Weights of a small contrastive image-text model.
Training: soap at rate 0.0044, 5100 steps, batches of 128.
Rows from block 4 of the image encoder of a small contrastive image-text model, named by matrix and row number. Rows with one number belong to one channel. Each number is 128 + 32 x the weight over its row's rms, rounded and kept within 0 to 255. All counts start at 0.
After each channel's rows are labels from the 100 images, of 14976, where the channel reaches its highest value: "responds to" is what is common among them; "lies over" is the class under the peak. Only what is clearly more common there than usual is listed. The data: made-up ball-and-stick molecule models. In brackets: how many of the 100, against the usual share in percent.
# convs0: expand pointwise conv (encoder.blocks.4.convs.0.weight, 160x40x1x1), inputs 0-39
# convs1: depthwise 3x3 conv (encoder.blocks.4.convs.1.weight, 160x1x3x3, trained with AdamW), a 3x3 kernel
# convs2: project pointwise conv (encoder.blocks.4.convs.2.weight, 40x160x1x1, transposed), outputs 0-39

convs0.128 [180  88 134 125 135  48 139 122  80 135 165 128 125 183 168 153 145 161 150 122 160 138 128 192  64 156 125 104 104 101 144 137 146 118 147 140 123 126  51 131]
convs1.128 [129  86 118  93 190 145 128  86 111]
convs2.128 [104  97  79  53 127 165 140 170 123 141 133 190 148 165 114  66 121 109 107 138  89 119 109 123 118  64  88 143 101 118  92 113 119  91 166 144 108 155  77 113]
responds to: small balls on sticks (70 vs 33.2); balls: three (27 vs 9.8)
lies over: red ball (68 vs 2); purple ball (28 vs 1.1)

convs0.55 [115 110 100 136 134 147 168 129 111 146 125 117 126 187 112 119  76  87  78 130 140  76  55 101 102 116 180 177 129 154 137 208 130 141 120 148 133  82 142 162]
convs1.55 [125 175 158 149 161 156 151 177 157]
convs2.55 [106 102 113 179 106 121 104 130 123 124 105 111  80 183 161 130 218 123  91 147 209 102 121 142  77  98 154 118 105 146 119  90 118 138  96 120 153 110 174 110]
responds to: small balls on sticks (99 vs 33.2); balls: three (67 vs 9.8)
lies over: stick (42 vs 1.1)

convs0.133 [183 159 149 121 133 137  84 126 144 138  63  47 107  84 141 143 102 107 133 132 105 127 107 130 144 129  75 120  98  81  99 104 102 104 105 160 210 109 127  98]
convs1.133 [135 132 144  88 102 113 125 194  83]
convs2.133 [ 82 108 101 148  97 114  72  81 137 109 105 128  94 158 183 100 183 151 122 109 167  67  94  86 110 133 132 133 149 120 151 154 195 145 104 150 122 127 165 176]
responds to: yellow ball (90 vs 41.4); balls and sticks (60 vs 33.9); balls: three (35 vs 9.8)
lies over: yellow ball (72 vs 1.6)

convs0.12 [151 154 113  90 128 178 183 186 137  92  93 145 149  85 108 121 115 103 132 139 146 142 115 130 122 210 169  96  72  56 111 139 124 133 112 111  90  94 152 133]
convs1.12 [155 156  99 150 134  78 109  77  98]
convs2.12 [134 121  41 162 104  51 171  58 135 115 154 118 135 138 152 126 117 139 127  77  84 141 117 157  81 100 154 138  97 125 145 116 112 147 167 101 169 131 164 110]
responds to: balls: three (57 vs 9.8)
lies over: yellow ball (29 vs 1.6)

convs0.126 [108 146 152 120 147  93 151 157 115 126 131 117 103 104  70  99  76  76 186 149  79 128 127 147 146 139 130 165 105  68  74 122 177 103 126 193 166 156 128 104]
convs1.126 [111 148 126 182 189 125 123 166 107]
convs2.126 [171 130 156 137 125 168 133 103 132 131  99 141 131 186 173 140 208 138  82 156 171  71 141 120 144  91 118 121 105 170 176  73 106 169 134 111  86  99 138 131]
responds to: balls: three (62 vs 9.8)
lies over: grey ball (70 vs 4.3)

convs0.3 [138 138 128 112  98 141 122 146  81 127 105 125 166 137 132 114 130 209 124 115 149  89 130 117 114 178  76 121 130 159 116 178 175 136  98 126 145 211 207 122]
convs1.3 [ 82 124 109 132 175  89 110  82 105]
convs2.3 [147 133  86 115 116 131 152 162 120 124  98 137 163 119 133 137 151 180 100 162  99 149 136 138 108 147 113 131 184 108  50 131 143 111  85 221 141 199 127 103]
responds to: small balls on sticks (70 vs 33.2)
lies over: blue ball (28 vs 2.1)

convs0.79 [121  83 103 126  84 123 149 104 104 118 145 192 138 151 156 147 118 142 138 132 205 125 189  99 108 102 214 169 154 156 159  97 147 145  73 114 119 132 132 139]
convs1.79 [158 123 134 149 155 154 160 196 157]
convs2.79 [125 142 118 196 150 135 160 129  90 184 151 153 128 118 116 125  88  69  79 102 153 173 131 184  96 168 154 123  99 154 138  79 119 154 162 104 164 126 186 123]
responds to: small balls on sticks (96 vs 33.2)
lies over: stick (36 vs 1.1)

convs0.159 [103 135  93 150 117 127  75 167 135 135 113  99 147 150 146 140 132 136  95 214 148  79 174 131 157 137  63 144  89 100 150 109 155 139 154  94 119  58 119 168]
convs1.159 [ 87 157  69 111 146  94 116  92 134]
convs2.159 [122 180  80 148  93 108 127  96 112 116 156 120 113 189 102 132 205 168 143 134 149 115 162 121  98 127 143  91 127 146 146 113 173 132 108 161 154 212 173 100]
responds to: balls: three (81 vs 9.8)
lies over: blue ball (29 vs 2.1)

convs0.98 [114  69 117 125 145 137 128 148 107 113 135 166 113  82 148 147 127 201 178 118 119 106 144 157 133 163 109 108 150 193  83 155 136 151 144 128 166 209 154  78]
convs1.98 [135  95  92 103 155 151 113 145  62]
convs2.98 [139 151 136 118 131 140 131 191 116 109 208 122 102 100 118  88 104 111 114 158 111 115 141 145 138 154  95 113 141 101  85  86 199 172 142 168 197 156 174 134]
responds to: small balls on sticks (87 vs 33.2); balls: eleven (29 vs 10.1); balls: twelve (26 vs 10.5)
lies over: blue ball (27 vs 2.1)

convs0.90 [140 141 137 125 118 120  66 152  94  69 167 152 112 120  97 139 133 163 228 134 107 182 135 140 134 190  64 145  94 126 157 126 117 137 112 146  84 117 124 126]
convs1.90 [111 166 166 163 171 175 103 121 121]
convs2.90 [ 61 121 135  80 138 111 127 124 145 120  66  75 169 152 151 113 181 126  61 137 140  65 118 115 104  95 158 170 156 105 103 147 135 130 178 149 129 113 175 125]
responds to: balls: three (67 vs 9.8)
lies over: grey ball (72 vs 4.3)

convs0.118 [182 114 177  87  66 112  85 146 142 119  84 142 172 169 108 115 135 102 100 152  79 156 129 181  97 129 125 142  92  86  79 129 188 149 124 112 135 100 127 159]
convs1.118 [147 127 105 157 163  78 111 122  70]
convs2.118 [130 138 130 212 100  72 169 133 146  81 175 106 139 152 145  91 166 177 148 152 128  81 125 110 145 104  93 151  75 146 156 143 110 130 178 159  95 166 113 144]
responds to: small balls on sticks (78 vs 33.2); balls: three (71 vs 9.8)
lies over: blue ball (50 vs 2.1); purple ball (49 vs 1.1)

convs0.63 [112 115 128 123 167 136 139 149 101 128 156  50  64 156 112 150 116 135 134 176 113 162 139  92 161 105 140 100 178 123 150 127 168 146 133 235 134 124 112 109]
convs1.63 [150 146 121 123  58  87  98 133 157]
convs2.63 [ 83  78 133 227 158 120 164  88 111 156 116 114 116 181  86 168 134 128 101 157 156  86 122 106  95 107  95  73 114 137 156 107  86 135 146 124 153 110 139 136]
responds to: small balls on sticks (78 vs 33.2)
lies over: stick (51 vs 1.1)

convs0.45 [198 122  73 129 122 142 162 111 138 152 101 111  83 171 154 133 133 120 101 194 141 126  99 161 101 110 142 137 134  61 144 122 135 136 180 119  54 158 150  84]
convs1.45 [137 117 135 170 172 141  96 147 189]
convs2.45 [ 41 127 162  93 148 130 134 159  87  84 176  95 183  76 151 164 135 138 136 145 133 181 150  95  89 150 135 115 163 172 128 147 103 111 117 149 151  80 117 126]
responds to: balls: three (44 vs 9.8)
lies over: blue ball (77 vs 2.1)

convs0.102 [149 147  62  99 149 128  94 119 120 135 128 131  92 136  54 113  99 148 140  80 134 140 151 109 126 163 147 107 138 123 136  43 142  95 163 165 165  80  72 159]
convs1.102 [141  79 133  87 171  85 115 116  97]
convs2.102 [130 147 138  72 136 134 138 137 173  69 123 171  78  57  96  69 125  95 174 123 118 150 146 106 103 183 121 140 112 115 157  83 163 114 117 151 117 140  72 141]
responds to: small balls on sticks (93 vs 33.2); orange ball (75 vs 27.6); balls: twelve (37 vs 10.5)
lies over: orange ball (53 vs 1)